config.yaml
dataset: "drum patterns on synthesised drum kits"
train_examples: 26041
gain_aug_db: 6
n_mels: 80
hop_length: 160
arch: "ecapa_tdnn"
norm: "batchnorm"
activation: "silu"
stem: "single"
widths: [192]
init: "kaiming_normal"
lr: 0.0041
epochs: 67.8
Rows from block 3 of a small audio frame classifier, named by matrix and row number. Each number is 128 + 24 x the weight over its row's rms, rounded and kept within 0 to 255. All counts start at 0. Numbers have three digits each.
After each channel's rows are labels from the 100 clips, of 14976, where the channel reaches its highest value: "responds to" is what is common among them. Only what is clearly more common there than usual is listed. The data: drum patterns on synthesised drum kits. In brackets: how many of the 100, against the usual share in percent.
# c30: last pointwise conv (model.blocks.3.c3.0.weight, 192x192x1), inputs 0-191

c30.137:156136123120154113100146095137109130114151142093124137111131109085149144122150160145135095151119159134149164158128117115115149104139125103153116150153098158060121089125080085165163105138109119129090143113105125090075162116099129149128106126059133118104129127131120144125134128100126133083144162149128146122148107111122058145105082095123084076137115081141161117111112131117154162178156130156107088149109106096123115102117124144121107111105139096136114128114128147144111127091129096109171126149098129153123146131120141143135120133127124114164103136126171108127119133112091142062
responds to: shaker (75 vs 29.6)

c30.93:166122145154125152165146110101127164135139116098094125141130148128128119058139171075146070110150127141168156147122022137124142162115129139133155123140101154157105144123076155141127104121085149136098077131129113104119098128145105168085129139132123153107131162115109126123121194143074149134122142127127116171128118126134141114119158138130132167131148125118135125119112154141140120169114117133112152124122114182112133131107117079095092150121129121117120135131118139128107123145116111100083105102092092099138113110126147109076159104110148108129100131113159114105127134137154147141
responds to: high tom (70 vs 14.1)

c30.122:134131124146158115141129082111067152097103141150134149129158150131083118112151154106124092175131137138111156110144142162134144116083135149132103132124116148133144101116151075111099125148112146074125131126147112148147147134123130098172148111129134129162125077151123128141107163105113139172148169167131121143153131132152102117101142076163118131092150129107115099163126159093119174146121119093130146130088126105091167113081156144101181145096136143127126109124078112146141171128156169140112114113115126113122103154150145115126128099145136113134092071092110143126109080135109140092
responds to: closed hi-hat (64 vs 36.6); text has "tom" (54 vs 25.9); random hits (31 vs 8.5)

c30.94:090108132098155135114064146144120143146143092111144150139138144081138180120135105132123149134128116118144135140116118130117118147115101164116151139115090130079172122063121085096157111117150101092112162143108082158131098106169114131116118173130138092139128090132102145150121142126117143139113113132169134149137149142094129148126149139128144134126080127113140166108162105139112081136084121129116071137110168157130121118097142116103105117100158127156121122154103133129100155139109103080098130141141148148123180126124146117115124102132163116153171113123106072126068145144130087092
responds to: rimshot (51 vs 24.4)

c30.76:101137159145137153108114145131154163149139120124101161157163133177128099138132127095129128124143136167094123123073100154154070170109173026098100111136118141139139157151159136072080116118135147103147138145148149132111125111159135116148102125132146074155115116120115109130092101146127115142134095146132122124094123112106107126130157143120152139106138111135143150129147162139126089120150086121156135131125148133093162071147073088138090130146141108110120129102130138099104077147129152104120140149140131119138129150137096117133122078116135149123127083136132102100114143158122103097
responds to: rimshot (91 vs 24.4); reverberation (72 vs 35.5); four on the floor (52 vs 8.5)

c30.30:116149045154084127134166103121085129137119175145152145071065132092117122127100134069111109133088125147145115103134121132145158084188188119120166150154140070151130103126131136139124068119130127095143122132114137108129129075113122088147077091119120124150127097138089094138109088113134125100151108119150136102111131126120137114119105063109121129089110123133133104140160131106109102125118118121113113088134132134131164092151177094124155116139126136134117125132105131125126140150107114146136140135130122120126102085084114078147135134130139116129131124113136125133111107145127130150
responds to: high tom (32 vs 14.1)

c30.148:104141121109124108172152114121119132147128100140148114148155107074088165103136108118190167068170130122131151096140138051115123141155109128118145093104119122129142123149129114137129093139149120101159104120148076165137075151050141124126137110097148111146142108115097116096120143130128120105112119162099097137161131133090110127132141119105085122132142139120154141149129161099144097104139121089173153138149089132128151105115086057101152135104131103160139149117107148138159126094128166130128126136135128116086102139147115140129107125162147135130117106125153104122171123121096118117
responds to: shaker (65 vs 29.6); half-time (25 vs 8.1)

c30.123:128120151102124099154137128106111112123087131118078066141147142149138102144114098128152116142158151112123107151086097114079102178177127128155150138134105113122137150141091152112077120088133146140148111136106135116127137170144115112107130122096091136145131157107111134143112118113145126143151132099164105147103162087172154103128173126153107170116127121121106181131131115155131103145127138091122116098111136155114162155081148144141099126134114179127107097185115134104083180119151114095093137118123117110115128080085139128115117172079156127133150114145123140141108107164152120121
responds to: shaker (83 vs 29.6)

c30.1:159113103121137118099098119140097086095105083106138148133123142120113141105156125123115136147131125118146206129121142125162148119114113141158122166151150181121120105146110120123121114137160093114099118107147111107100171109115170119089159114073136098130104110099090115135094135121145146138128156121129136125085120165123106148091105138136090128135105193138142118170161138110127115154151107123114135107079102133102134142149114113126136163075108106104128112107128125122155106140147113137110104097138067097130155099123146142118102167083130133092116088131157150129147140131164064089
responds to: rimshot (49 vs 24.4)

c30.189:118159128171142107112165084107133082106151093180157108160152125136094112136148151138169097101178151092165141130138092058164130155146103096130126112124120129119144124134127127136126115125137100119144120108148151112134106155129140136136103163108171118053155105127111077174124119150147131135113127164113099165144086124100129129155089132134097093116114109132150140127097128130151112163099114105120169150139115121090143099104116128058120123148114096108094141107139124105116120134166133087164126144134114136130126124125107163132088132126111097106119145154162121098158129097128156141
responds to: clap (54 vs 25.1)

c30.102:110072149134121117173099135093114137160136133116125130141123127132134140092092165137096097109094120125098183134133089135096141109157120144151117117109131129080170141121155138132128139110097070138115138107108100142101131183108114154133142116143119134089106113127122107138142152105117152135119117110157075090100129144164159132150140152133153165130100133093139144135132105102147128095081128160124145148169121163127089167153140084134121093097138092148136100090077117111145146127129115066076106079141114105097126111103120150137102147128115144101120104103122153095126152149127113090
responds to: ride cymbal (63 vs 18.7); rimshot (56 vs 24.4); text has "noise" (34 vs 14.8)

c30.6:103118161169155102166159176138155114144142146153108181095134128141120079157118120152107166100156099138136120122100201124171133129105159073145133141129125145156104172117139104137130122126148112115140135116122151078086112145114114161106147111163087103151131130090103144157115090148155140108168139122114137090078102114101152101092128098105127117114146110126133107144106102142128112127140136140122102139121128135112154103154149146165122092090162108158157103152135127096114081151140148126177095107131134155122141135138116104115116143137120140147098100133095116142088127139111095077
responds to: clap (53 vs 25.1)

c30.3:116119155136169054116143127140168112123102140120100106138242113069135130140107127125162135085187138119129106146119126125097127207154075161132138128110168110145139145112111136133151130127118096145125113123107143135115117137137143172138137110087159157124098116121153121118127140075137096139112122106088120169126139136139170137143123149113144118073144122093142115074115105138145123111103114091113182101145093150098093100096109105117110129140126130120137117129083101129118131113167123105114130126132096113112138129119131120108123142128140134127125132117121120134122113105103129167
responds to: shaker (70 vs 29.6); rimshot (67 vs 24.4)

c30.48:137116099165124090094142108104120141123094128138099116144110116115129132091147118122143149121141129092118156071105125107109123108144139120163142118111068132143139105130144141069133079162073160110152110139148137144122120140124152107110130103136120119139127112138133118121093132154142104078120115092100064117106144120169131161139124105117126150120093148111165101139099124123104106049114116119139115097146070111138114176152166110146136077109115115107100153117154156113085104098139119125117154149129162108095151129131070154127102127122089135104132117169115164140157118102123145111
responds to: clap (67 vs 25.1)

c30.159:092084033148120174129176076116115141130121121140139145110122179129155129099099120091082159116099131091107124149088066100154134101144159134132133159140151097174145136137136143091132155140104139088127125146114150047139138079070113101149161085116156123117114081129108075141119120083159131145109118121107129135079114134140144146131144119133123132149127137118142132160142130117131142119144135110114142132120118115104084140129158142129157149134140119123136116070092085134136131114119153143120126137131127114125109117126139113151124141112106166123142119095099126113130105129130130141
responds to: high tom (97 vs 14.1)

c30.89:159161138116120114149128120078134105113132127167123160164126099182150139094140140114150093154104127123145126125095083094138133125124127138136116153139088119084157139107138139127112129056127103095124141160138095098147101169111093116113095143112090161132111095159143097147075095165151104157136113126159119154113132122103153137155131108158123141126130139108119136140130123066098146149104125078151105110092137160092171106089119116108123090103154149178138102124098161115100136101167140110150109122113123146147169127129094112142098120149118098150120114133102118170099139156145133115
responds to: closed hi-hat (79 vs 36.6); four on the floor (27 vs 8.5)

c30.9:106110124163120143104123124142115140122111137135140125120108099122116160108149129102126139122137122130124115136136125149144140110095134108118144128148136152142082121094114131139081134116108131119159128151140098100136137120137118131107161109145160150140142145123121129135098159130140102151095166151120131121136084106107131113129101128140152112132126124130105105144083111131131172097104128125118125108134131126132131116110122124152140165155001133011076173096142132123117131152126146126139126110071132125139073144135155097090129116093125079090129145120151115047134138114115112124
responds to: closed hi-hat (66 vs 36.6); tempo: 160 to 170 bpm (54 vs 10); breakbeat (29 vs 8.8); pattern: bossa nova (28 vs 8.3)

c30.182:096133121166145122171154124117139167103117161134080157105164113091113110094139119140112121111155126105120130114087145143158112129028154092157143136074118131164172116130155129098129115120118148124124117113123144104100149121078127134105137126144157090124132102159093164145149120147158142126138106080117132098110148115086135107069104171145100107102105121111139138128140131111121112120127116135137173110127116129128172126138125131111124121103130133138132085146137140155134153142090135108099144167135135124113148127120137111141146154105145128177145118109126121139138114107120045056
responds to: closed hi-hat (62 vs 36.6); cowbell (36 vs 13.3); high tom (36 vs 14.1)

c30.7:135143147131059134121113129130110108126137140116153112088080137100085154117135112138124092105093113108170150061139117121125114058126120110142143153144135144132095126113086142109109118100132107137139134135097100099071085156156140129139074112138120141102098151140111146165101106138131104136160156129153152140140171123115105126099151147091140094113135118160131113114111135156110097163120114162082169120107191112108163097087112128086114117105138148129121134145120139105119162137124135134097109126133144095157101081116102131129151154100149124128081150153100134155126121137169118119
responds to: shaker (63 vs 29.6); half-time (27 vs 8.1)

c30.56:114123131064129124082135112116141078092163151123070147126140133124112116116162140117129104121147116116114112107147140105156124130158134136167113153136141164122137109081150162113151116165146077118103118092112128147128147111138127147125119141115107134100130132121116142140134126138145163089128104090095120140128097124111128090082118196153106091160081115134190147150124184134101126151083133123142148093108123148147103097168089128144086137162143135116095121104141191161152126101102093159149139155152110137116104124109107116133126079122167144139158146134138125137131094129143107152
responds to: shaker (63 vs 29.6); tempo: 150 to 160 bpm (38 vs 10.3); bossa nova (33 vs 8.3)

c30.185:166162115120138105127103140147122119079100090155118138151143091088154096136146099135167100118152111132156150139069108148135158163110140106091164159109128084116120146111128136138141144140129091115134097125163127095166109119100154150123126140082115151103123135131112093166135132121110120135152134128134089131117121118116109118133130145116093134056141139146157148180109126104103157146092114117116135129130128128020160155163139103110171105125113140171138123141096100144146107157147086110139150142121125116105114156168108164154111144142121147125112122122119161138161127090125101125
responds to: ride cymbal (41 vs 18.7); thin (high-pass) (36 vs 12.4)

c30.82:090176128144164132135182148124093105095161131121157123113122092129069124139123112146162123096156115130178160143118127116101115145141139147107151172124087160154107104121151152155128163151120124115153121150134133102091126119116122137102095154139114154112108126141123150153090112130094125068128153107116101121136147115129156106120145079150070150132094125134133130105172129074112128147088120116083116093124157119149141135136106132117104130105171155172153123162138153064120104116175106121093108133142127134144132136125155155136103141139108138155095154128123161167113094100149150154
responds to: high tom (38 vs 14.1)

c30.38:103111056119109161051134059139124123141154154126107073159118141110150128156115123092104160135103135112127093117095083108111154116157135132155097112112144102094140147141146110120128124116078153147077142152124140117118108149118129096120134121119178165173133108126137052107113087106161124148133138125141141142140150121094139122169129132147146142137160128128115153128132101154142107129118092127131120125128132138118142128153117136138123124106163127129136113127067136080134133079152097081133093106135133138172122134150101115144162115129132152102125115092131140100093145149082136107
responds to: closed hi-hat (97 vs 36.6)

c30.62:143109138093110150098081134163143154169120113117142159067125137123122146135115149147127120116173124143137137104120099163140164142133145125143134144135154136065132139115140136137112152142091134097167115154127126136113144111154098128129177132119112073138084109114113137106110106158159070125146128145143132143137146082132107119103178093173130104097131103139158154190156128147139118166153108108154085117077109102133157130127116125126111115093114110114077102152117147082094163161122086172150113084106108147143103142093119150122142140122158136121101101131149119123104115142126103129
responds to: shaker (79 vs 29.6); rimshot (52 vs 24.4)

c30.149:120129146150117161152160138133123154130132136204136053114126136120112088155110182110123133161113163103147130128148121138111096130135143137163141119103107171105116104148116131093101146081132131136169089080110154135097074093133121131164089141136104161118115190086135156132124117111121103132147153129139112156148113117157157122142136111142132115064159110131103133107129114152134155109127158106100146143124136126148175154112148151122118149119118142117120137152110068122139141125123122128151157142141103121084092121128154125145105110145121132113151155096101141147174084172134174142
responds to: closed hi-hat (75 vs 36.6)

c30.157:138163131156125136147156138100130118083145157139114164185152165155128133155176146140152120126108119160151164129079110149155081144130153109152088111114136115154140105124123106102125126161130128087133137126126138139161130134135125163162127148068148156117115089138127129129094147121127108121105120141132141129161120120112119103144084114123130115032122136137136141118109144102135150082118130139128158096151151149114095118132158093130098169163090132092086134111086134136135096099147136111141136126094135143109110107146155128131142081138124157110142157065122114055129115136107091133
responds to: high tom (54 vs 14.1); rimshot (53 vs 24.4)

c30.134:156137145122114106128125143124095125105140148120117182181118163141083113112194165127117113103084086130152123114132080141119098113113168132102096113115131131131160117156147070138133136133088135136131122131152104135155092121128113092150110143134129125114130113144073091150134139132121121160102142170122102129131083104130115125166132121103109119063131107080139099101126131105122160090116132065137175131152100125122135105106152098135140137123119103139121171150092123170153170138165101097148189129116120110141140157153141160152116139105136126117154149109156117100114144147110104133
responds to: high tom (54 vs 14.1); mains hum (27 vs 7.8)

c30.37:126129128143138094158130091094115140164094090126132144142121116143107172127173137116128113135131139115139153098130130144138128090148154058136130136152101124135122141106135120134161125103130107114137157129155189119105135064135108115095131126157138144155135138104155113113123116144124155116128065146111149126102110149102140128152140128069155124177107184149163129160171136117126095089090136118129095090163153134096166111185138109128158135137103141101109142097153133081102110143116134106104119174109152121140134130099143072103142108110129142113131095145113127139156105096182128115
responds to: closed hi-hat (77 vs 36.6)